From a checkpoint of a small image classifier.
Data: trained on flat shapes of many kinds, plain or patterned, on busy backdrops, 195000 training examples.
Rows from block 5 of a small image classifier, named by matrix and row number. Rows with one number belong to one channel. Each number is 200 + 30 x the weight over its row's rms, rounded and kept within 0 to 999. All counts start at 0. After the name is the row's rms in percent of the matrix's.
Before each channel's rows are labels from the 100 images, of 14848, where the channel reaches its highest value: "top examples" is what is common among them. Only what is clearly more common there than usual is listed. The data: flat shapes of many kinds, plain or patterned, on busy backdrops. In brackets: how many of the 100.
# convs0: first 3x3 conv (model.blocks.5.convs.0.weight, 80x80x3x3, standardized in use, each kernel summed), inputs 0-79
# convs1: second 3x3 conv (model.blocks.5.convs.1.weight, 80x80x3x3, standardized in use, transposed, each kernel summed), outputs 0-79

top examples: tee (44)
convs0.0,065,198,160,242,221,236,206,181,130,223,195,172,183,220,185,188,211,207,200,166,216,207,189,148,207,230,224,182,184,215,238,202,196,202,227,239,263,199,152,144,196,176,265,175,162,227,208,143,233,166,205,242,264,194,189,228,232,213,160,242,182,210,202,223,168,268,206,207,192,196,221,167,202,169,166,190,146,190,197,171,219
convs1.0,084,199,179,247,186,178,210,217,160,243,203,198,189,250,200,211,188,156,216,257,188,208,211,172,195,154,203,185,149,189,195,149,219,216,225,233,213,212,168,194,167,198,156,201,174,174,169,188,194,116,243,171,141,184,170,162,211,154,219,218,188,206,231,193,211,160,155,196,214,173,186,115,204,228,247,230,210,209,169,162,209

top examples: hexagon (35); largest shape: hexagon (28); largest shape: circle (26); its colour: orange (26)
convs0.33,119,204,149,213,236,170,245,158,207,209,185,206,155,215,206,231,174,193,178,239,272,223,165,258,193,204,222,190,206,220,208,205,168,152,175,212,202,214,204,221,135,132,223,235,196,194,195,166,277,205,179,178,179,191,235,215,283,178,224,170,242,187,177,206,198,191,215,224,184,151,193,222,176,161,224,221,196,213,187,170,188
convs1.33,105,189,237,171,194,167,173,233,216,185,202,202,219,190,157,204,223,255,209,165,214,223,170,193,168,220,181,202,197,215,171,179,198,216,210,184,211,167,219,152,264,189,189,192,206,182,184,184,274,273,201,235,241,182,128,175,148,235,163,199,209,247,199,190,184,222,221,130,143,214,203,191,179,200,177,144,214,158,226,204,185

top examples: count: two (42); its colour: orange (25)
convs0.62,121,196,226,222,246,212,222,185,174,258,201,174,203,202,150,180,135,191,169,139,223,235,242,205,210,199,201,228,225,137,207,185,211,230,203,202,187,186,271,139,195,218,199,188,238,213,195,143,208,176,227,245,195,183,167,222,133,208,216,226,208,190,276,210,180,201,259,162,182,197,203,189,186,156,223,186,197,179,222,197,191
convs1.62,110,189,209,239,175,185,142,187,236,174,197,185,249,160,125,222,215,181,222,186,174,218,193,235,178,200,196,148,185,234,222,138,181,264,227,204,237,206,236,185,218,167,203,222,181,199,189,237,224,207,308,219,188,164,182,214,210,189,193,218,244,197,240,182,147,224,209,211,173,239,165,209,209,243,217,194,180,189,189,196,180

top examples: flower (34)
convs0.5,112,207,154,211,193,176,248,202,198,152,228,189,213,213,174,186,142,190,177,146,231,208,178,249,223,170,219,225,227,193,184,172,207,224,169,199,218,249,219,219,230,200,243,237,169,186,212,150,179,186,236,188,146,230,166,167,179,196,233,155,214,227,248,194,207,227,232,165,177,201,200,202,198,127,227,270,192,232,188,157,245
convs1.5,097,210,232,226,227,189,236,204,186,240,179,205,222,172,220,212,268,169,227,219,146,214,239,197,193,221,216,169,188,206,179,193,190,216,171,219,164,196,177,192,153,164,144,196,183,184,211,219,162,254,276,251,176,210,221,170,190,185,210,186,214,203,178,203,268,179,254,220,191,215,146,188,200,266,201,164,205,189,257,180,157

top examples: circle (36); largest shape: circle (30)
convs0.31,085,213,194,216,218,177,213,198,164,241,242,202,167,229,243,168,172,163,185,214,213,224,223,157,206,182,207,206,156,231,196,198,201,222,190,203,184,199,218,202,214,241,152,149,164,201,179,254,276,228,241,241,144,194,187,209,132,197,184,167,194,235,213,203,212,236,235,205,200,202,179,176,206,238,223,202,142,211,210,105,182
convs1.31,093,245,276,214,219,244,245,242,191,182,208,213,224,192,252,193,207,196,198,174,214,236,193,149,224,220,195,210,168,217,218,200,199,228,178,205,236,241,133,207,242,178,226,223,173,215,208,208,200,160,113,220,205,231,157,223,200,241,207,224,196,253,180,212,271,190,200,165,200,182,193,227,224,184,235,239,222,222,233,231,201

top examples: count: five (43)
convs0.40,073,195,185,240,223,234,211,116,238,243,153,234,177,185,201,177,200,264,232,170,124,207,177,198,214,173,203,194,206,139,230,143,216,178,174,212,239,198,210,196,176,189,222,190,117,221,188,182,184,182,204,204,204,201,190,211,205,193,183,218,208,174,236,181,200,198,178,208,258,245,196,172,238,253,196,178,210,242,218,193,246
convs1.40,093,191,168,211,199,150,217,208,185,243,231,149,192,224,186,230,226,185,181,182,226,228,232,240,223,210,173,228,207,209,227,221,148,193,235,186,193,202,243,189,161,217,189,251,273,239,203,176,255,139,216,202,205,224,235,231,181,149,201,232,165,177,270,239,200,149,191,219,201,183,226,161,167,163,185,188,194,234,172,223,224

top examples: flower (50)
convs0.35,069,202,220,202,207,212,227,195,204,195,191,193,211,200,178,193,182,228,224,200,206,250,228,199,193,176,116,215,195,201,181,234,226,208,180,225,216,125,205,176,201,190,170,162,181,211,197,231,250,114,262,193,222,185,210,215,197,191,166,133,204,232,177,226,180,210,220,225,213,230,187,147,145,202,221,195,231,157,246,278,175
convs1.35,086,215,133,210,200,243,228,140,163,171,194,183,187,194,202,212,127,179,194,197,221,182,175,200,188,187,201,187,179,146,194,201,216,161,200,177,185,189,197,206,229,204,230,210,191,188,212,193,232,142,169,170,178,186,172,209,248,200,229,238,145,140,208,195,173,211,176,214,163,203,219,174,194,208,192,187,190,222,74,239,221

top examples: its colour: red (25)
convs0.34,094,189,189,210,184,208,239,223,150,202,230,216,158,241,205,168,226,206,219,213,219,190,174,98,199,184,235,245,127,208,220,221,178,219,149,222,226,190,149,173,234,198,229,189,172,189,227,200,210,178,236,198,198,229,229,200,218,209,159,211,202,226,254,191,213,161,213,137,240,204,212,121,212,208,206,207,157,192,228,181,218
convs1.34,088,200,240,198,160,194,251,242,202,196,131,104,202,195,202,202,163,223,209,229,215,198,156,194,199,171,210,184,189,150,183,153,185,227,215,192,184,150,179,221,226,252,194,219,176,218,195,209,199,194,190,268,222,223,144,180,183,241,159,202,199,241,205,231,213,203,268,197,216,208,198,186,201,185,219,141,255,188,206,229,190

top examples: yellow shape (52); count: five (42)
convs0.16,104,243,204,256,220,198,257,210,207,217,160,208,198,193,220,180,122,168,200,176,228,183,211,169,232,119,201,144,163,215,176,231,212,217,192,211,192,204,212,220,183,191,181,204,171,221,215,229,186,188,236,189,191,199,128,210,118,222,218,204,240,179,244,140,208,205,222,197,229,217,186,210,263,167,210,168,228,214,200,230,190
convs1.16,101,248,174,144,226,137,149,205,202,161,207,226,231,210,216,215,157,179,207,237,220,216,222,204,251,223,197,270,202,240,256,208,209,185,221,246,191,227,204,195,206,196,194,215,195,243,195,187,201,233,205,192,194,202,274,206,238,184,206,165,204,214,184,226,183,212,211,208,243,192,232,192,176,247,232,235,133,170,161,206,267

top examples: red shape (46); tee (45)
convs0.72,074,207,191,264,166,191,193,213,214,276,199,191,172,207,169,219,157,170,214,169,211,244,186,178,218,134,166,234,200,194,234,182,205,229,225,217,227,167,237,178,235,210,198,158,141,204,239,188,222,252,254,243,163,143,177,180,230,166,237,224,209,179,168,201,176,203,226,240,233,203,212,184,199,204,189,172,187,162,220,164,157
convs1.72,098,200,205,175,173,184,229,162,146,185,185,175,198,226,216,215,194,143,202,263,244,186,181,174,232,175,200,199,121,155,215,175,175,155,177,170,149,223,156,219,214,187,231,204,172,181,229,212,208,179,211,182,156,195,175,161,224,215,226,191,191,201,276,190,190,202,195,146,218,176,209,167,182,202,177,219,219,194,105,224,199

top examples: flower (49); count: two (45); largest shape: flower (42)
convs0.47,079,167,225,223,266,235,213,182,210,218,161,203,122,153,238,186,171,223,172,208,187,257,206,203,212,192,193,189,216,224,179,217,195,239,199,143,146,249,205,114,197,196,213,225,229,192,157,220,235,185,216,216,213,247,222,196,183,159,192,186,251,187,202,204,229,198,208,153,208,207,165,163,166,198,211,154,201,229,186,210,249
convs1.47,082,181,209,153,208,210,164,159,206,273,199,264,245,182,187,164,205,201,197,213,236,215,236,228,186,189,180,187,226,245,234,170,188,210,224,172,186,177,210,162,209,225,253,187,231,181,198,144,241,239,279,191,211,209,218,224,220,203,232,192,215,177,190,185,189,218,175,212,183,216,216,193,186,201,167,193,195,231,212,182,315

top examples: count: five (57); red shape (44)
convs0.70,099,209,197,160,260,209,178,177,252,243,183,167,219,195,185,204,137,272,198,186,245,205,155,253,211,130,200,208,239,148,213,226,237,188,172,198,201,203,214,212,160,171,174,197,177,228,204,172,245,208,156,173,259,198,221,213,220,227,176,200,206,191,192,201,211,180,145,153,200,202,208,214,185,162,199,211,234,267,192,174,207
convs1.70,134,169,196,194,191,192,239,224,175,202,175,201,150,202,217,217,261,182,83,200,215,193,209,162,194,221,186,204,173,206,182,180,236,148,198,208,200,185,198,189,229,225,187,187,232,200,211,225,272,255,247,173,204,191,172,216,181,201,165,205,199,212,227,186,194,202,187,231,177,233,198,188,181,82,205,193,214,178,168,184,185

top examples: red shape (46); count: five (38)
convs0.26,097,194,203,166,251,203,203,218,211,208,212,208,224,207,228,214,138,178,199,196,205,233,224,193,237,168,187,210,196,185,180,211,188,192,238,249,221,194,214,197,223,225,209,177,110,198,223,169,164,226,205,206,158,203,189,185,96,207,118,229,192,181,272,212,159,254,196,176,204,238,226,142,209,211,194,215,203,205,225,183,199
convs1.26,098,187,244,193,260,160,180,156,225,191,234,190,177,215,206,186,273,197,170,192,204,202,181,222,191,230,191,195,226,249,201,226,180,207,176,193,224,221,200,185,135,143,169,171,253,181,165,217,171,226,291,192,194,169,264,153,189,180,231,219,211,199,200,203,246,190,253,196,193,232,171,241,214,184,209,222,191,234,229,189,200

top examples: red shape (46); its colour: red (28)
convs0.18,082,205,174,231,175,202,240,180,171,223,186,158,203,206,225,175,173,201,187,291,197,243,134,207,170,209,224,221,156,192,210,215,162,224,245,215,199,228,204,277,216,190,181,187,143,196,218,216,234,254,236,198,171,217,176,226,143,221,149,203,162,204,224,200,198,159,231,150,181,227,184,184,193,247,223,170,190,192,186,175,208
convs1.18,105,219,151,133,234,246,135,211,263,186,199,211,197,196,199,173,114,206,214,195,226,200,197,188,214,158,141,145,218,169,184,221,214,223,188,221,171,184,219,201,198,221,187,192,218,192,190,274,181,179,216,219,202,170,168,225,234,229,214,186,236,186,196,187,145,218,151,192,207,205,198,202,224,212,114,231,197,184,195,223,201

top examples: gear (70); largest shape: gear (59)
convs0.12,100,235,164,223,173,219,206,221,161,202,155,130,196,248,224,182,166,179,190,183,179,210,233,181,218,107,194,167,202,186,208,224,237,238,198,188,215,228,224,212,220,211,191,225,183,205,236,201,202,209,163,221,224,162,150,106,163,204,218,239,222,168,224,196,191,172,213,195,228,217,253,181,253,180,215,199,231,208,248,183,184
convs1.12,091,224,241,172,189,195,160,199,220,238,205,228,217,238,225,182,197,207,200,216,216,227,173,212,272,214,205,245,222,266,240,224,150,227,201,298,205,206,211,242,196,213,174,176,234,257,196,205,235,190,226,176,210,218,189,163,186,198,196,185,209,228,171,245,179,214,161,197,123,196,248,177,202,206,221,205,173,171,175,203,152

top examples: count: five (53); flower (33)
convs0.19,092,215,176,216,172,237,201,142,218,198,191,163,183,194,191,176,164,232,226,228,238,80,194,167,190,165,242,210,202,169,193,232,203,203,225,205,197,246,204,183,215,270,187,210,161,206,207,198,183,229,176,199,181,237,186,213,218,158,226,258,210,164,182,217,189,201,237,170,198,152,210,260,215,221,192,191,220,145,194,245,200
convs1.19,100,203,201,213,224,189,230,174,165,169,207,218,141,207,198,219,187,137,179,225,224,170,92,172,207,211,234,190,196,181,196,199,152,175,188,190,184,212,140,214,210,119,225,194,183,179,163,197,129,214,188,179,204,183,189,201,178,240,174,161,180,200,178,208,217,175,171,125,206,230,192,224,183,143,195,209,187,221,192,184,216

top examples: circle (39); largest shape: circle (33)
convs0.77,060,211,219,194,186,208,188,244,173,181,225,184,222,197,245,156,166,219,213,180,240,142,188,198,179,163,253,206,203,205,214,183,189,148,226,163,219,161,220,184,171,169,207,201,267,204,191,151,194,166,201,215,204,241,221,161,263,159,207,222,163,160,242,224,250,166,205,259,210,242,177,229,239,191,193,178,214,167,154,238,193
convs1.77,095,212,155,191,193,216,184,204,204,208,227,273,146,192,174,156,179,199,197,236,231,126,166,209,211,209,218,213,228,215,243,155,209,182,215,162,189,148,224,166,215,236,274,214,203,191,223,146,197,149,182,172,166,184,187,178,201,227,197,193,131,208,174,198,170,273,197,226,223,163,195,201,225,178,193,160,173,206,180,188,205

top examples: count: five (39)
convs0.79,091,173,178,225,151,221,251,163,196,202,188,213,133,218,246,187,144,213,207,280,183,163,199,174,199,200,188,201,136,181,182,219,207,252,197,212,176,213,160,183,191,271,184,203,211,220,196,168,188,201,221,210,135,182,234,213,179,180,211,240,218,199,254,208,249,198,262,134,205,212,210,201,200,223,207,200,176,205,174,225,186
convs1.79,096,204,218,222,212,212,241,193,231,258,205,152,208,170,200,247,258,210,179,169,190,309,247,240,212,221,243,187,212,228,240,239,209,212,213,196,204,203,203,204,125,175,184,234,181,188,208,223,175,187,194,166,224,224,244,192,171,195,221,209,197,234,193,190,232,201,165,168,160,157,179,190,219,187,224,218,212,193,268,194,162

top examples: its colour: red (26)
convs0.58,106,202,252,176,208,184,259,162,177,223,222,206,176,223,163,223,195,168,191,222,197,180,229,79,216,186,151,238,178,207,207,196,175,192,166,225,185,188,187,174,176,165,185,213,196,189,225,208,162,229,228,198,240,206,195,206,213,243,184,200,178,212,213,197,220,182,233,205,203,158,212,240,204,194,208,203,143,213,220,313,198
convs1.58,095,182,160,232,180,163,147,165,157,214,207,213,218,185,188,194,114,222,242,202,217,160,229,177,182,156,168,211,195,186,202,220,204,166,206,210,164,210,197,218,247,231,199,154,215,186,193,186,229,223,209,179,167,178,197,170,210,191,193,236,226,173,151,186,146,220,202,225,199,276,182,191,187,253,142,207,208,160,136,202,156

top examples: count: five (60)
convs0.71,072,219,192,248,201,220,225,139,223,231,215,155,100,196,183,183,113,217,159,168,199,136,196,140,199,131,223,203,183,164,196,209,229,222,222,222,223,222,233,207,195,211,210,217,214,214,192,158,176,201,222,192,233,216,148,219,221,219,202,221,231,205,219,197,234,234,169,178,227,167,195,228,213,188,216,214,176,230,219,226,208
convs1.71,093,180,202,216,206,172,218,169,181,151,233,207,223,211,172,216,182,161,162,262,235,184,96,210,205,232,250,196,194,192,214,224,181,212,200,221,178,235,203,239,250,144,218,221,226,225,206,214,202,226,213,203,210,194,272,205,164,215,175,194,193,238,200,230,195,175,217,116,209,223,249,219,166,158,174,196,199,186,172,171,207

top examples: count: two (44)
convs0.39,082,220,256,202,246,203,193,197,238,252,216,194,193,173,159,183,150,219,175,224,154,180,240,137,191,200,193,174,197,294,200,177,262,215,185,219,193,199,197,192,210,168,210,209,227,205,213,206,220,268,205,241,157,165,191,171,100,208,155,174,189,200,209,221,239,203,228,185,182,215,207,205,168,192,177,178,203,215,188,211,188
convs1.39,068,224,236,156,194,226,210,179,201,173,207,201,171,229,257,133,165,203,251,191,237,216,173,194,226,181,180,220,191,213,256,199,200,224,181,156,182,173,205,213,211,271,247,188,229,191,178,300,178,209,174,175,222,163,198,208,186,240,200,234,220,232,207,176,195,242,230,175,226,152,216,253,230,230,173,182,174,185,191,183,193

top examples: black shape (52); its colour: black (36); largest shape: circle (25)
convs0.1,090,171,246,201,195,134,184,216,230,184,214,225,206,263,161,207,164,159,240,199,207,217,211,206,201,169,188,212,222,162,179,215,160,180,213,218,256,214,167,245,196,236,192,188,177,197,202,165,172,173,241,226,213,196,165,198,207,181,202,189,224,283,190,199,189,154,152,166,199,222,185,179,254,221,215,182,227,251,223,216,114
convs1.1,095,192,179,168,225,187,197,181,224,189,158,138,201,227,222,167,174,197,183,182,175,182,175,207,229,215,203,175,190,190,232,200,235,193,190,166,272,219,193,244,202,163,205,215,193,196,219,260,193,226,141,172,226,179,241,242,211,255,202,199,175,176,208,240,149,240,250,222,257,179,269,225,245,184,168,206,187,195,140,187,198

top examples: tee (36)
convs0.6,108,220,188,217,152,192,224,228,221,191,213,215,220,192,169,223,167,188,224,230,210,247,192,210,188,187,213,208,152,163,197,220,184,247,187,215,198,149,200,195,167,108,192,209,210,222,204,163,214,124,218,199,235,215,174,200,206,280,207,125,224,223,181,201,208,192,224,260,193,206,186,131,154,189,223,228,225,176,233,207,222
convs1.6,087,229,192,240,205,219,264,172,195,193,220,197,159,220,261,251,206,170,198,218,203,151,173,227,210,202,197,183,197,169,200,225,235,174,213,200,249,230,193,174,195,192,198,221,139,201,205,206,151,137,162,175,193,217,163,229,221,151,220,240,114,212,175,196,223,174,152,193,147,157,194,191,229,222,225,210,238,193,206,236,228

top examples: gear (39); largest shape: gear (35)
convs0.38,120,220,160,252,247,195,243,268,137,170,212,155,184,229,211,191,159,257,214,166,205,233,208,216,215,148,213,198,180,137,216,234,237,180,156,226,216,211,200,178,203,190,188,189,210,249,195,191,243,221,149,212,213,223,154,162,146,210,194,227,176,194,209,198,179,175,202,173,231,244,211,202,220,150,169,208,250,200,184,181,196
convs1.38,096,183,250,147,168,207,156,192,207,191,183,195,223,207,220,127,213,195,206,153,169,219,179,168,208,240,186,232,200,250,170,206,238,174,191,257,176,191,189,274,188,184,159,190,236,212,203,248,230,245,160,165,228,210,128,228,219,232,200,171,234,177,182,206,213,231,186,200,218,147,245,205,187,210,167,188,189,217,155,206,201

top examples: count: one (50)
convs0.44,100,225,194,223,194,169,212,155,207,194,201,161,218,186,198,206,145,181,179,183,192,220,249,243,191,136,179,184,227,207,222,175,259,188,205,172,197,189,225,180,216,212,206,199,293,235,210,149,267,232,214,217,224,185,220,191,202,194,200,182,104,170,185,189,143,226,248,227,173,233,212,221,178,206,179,167,209,190,197,236,183
convs1.44,108,175,208,163,193,143,195,207,209,213,216,214,188,232,225,174,253,239,203,188,213,169,159,227,218,181,187,188,171,190,191,188,180,223,194,207,177,177,177,197,206,203,178,198,168,191,140,211,120,154,202,226,177,192,112,167,152,211,202,231,199,222,212,199,283,189,228,180,221,122,223,162,226,168,245,185,235,202,217,183,209

top examples: ring (48)
convs0.7,084,226,208,261,198,228,198,252,219,158,172,251,223,181,157,245,158,146,208,197,137,241,167,175,202,160,226,198,174,192,206,173,183,208,212,203,225,188,221,179,214,181,186,187,192,218,200,215,171,141,253,188,191,192,160,214,212,274,229,215,189,187,163,227,226,186,226,255,232,209,210,117,196,212,215,174,189,203,168,231,201
convs1.7,104,210,180,222,253,170,200,179,150,234,201,149,186,193,215,215,172,230,224,223,208,218,195,172,211,203,217,187,192,155,224,253,149,177,223,185,207,219,170,181,94,185,208,236,190,200,222,176,213,171,142,159,204,225,223,171,208,191,189,226,157,249,124,202,204,212,153,200,217,184,219,164,170,235,176,205,197,184,250,231,191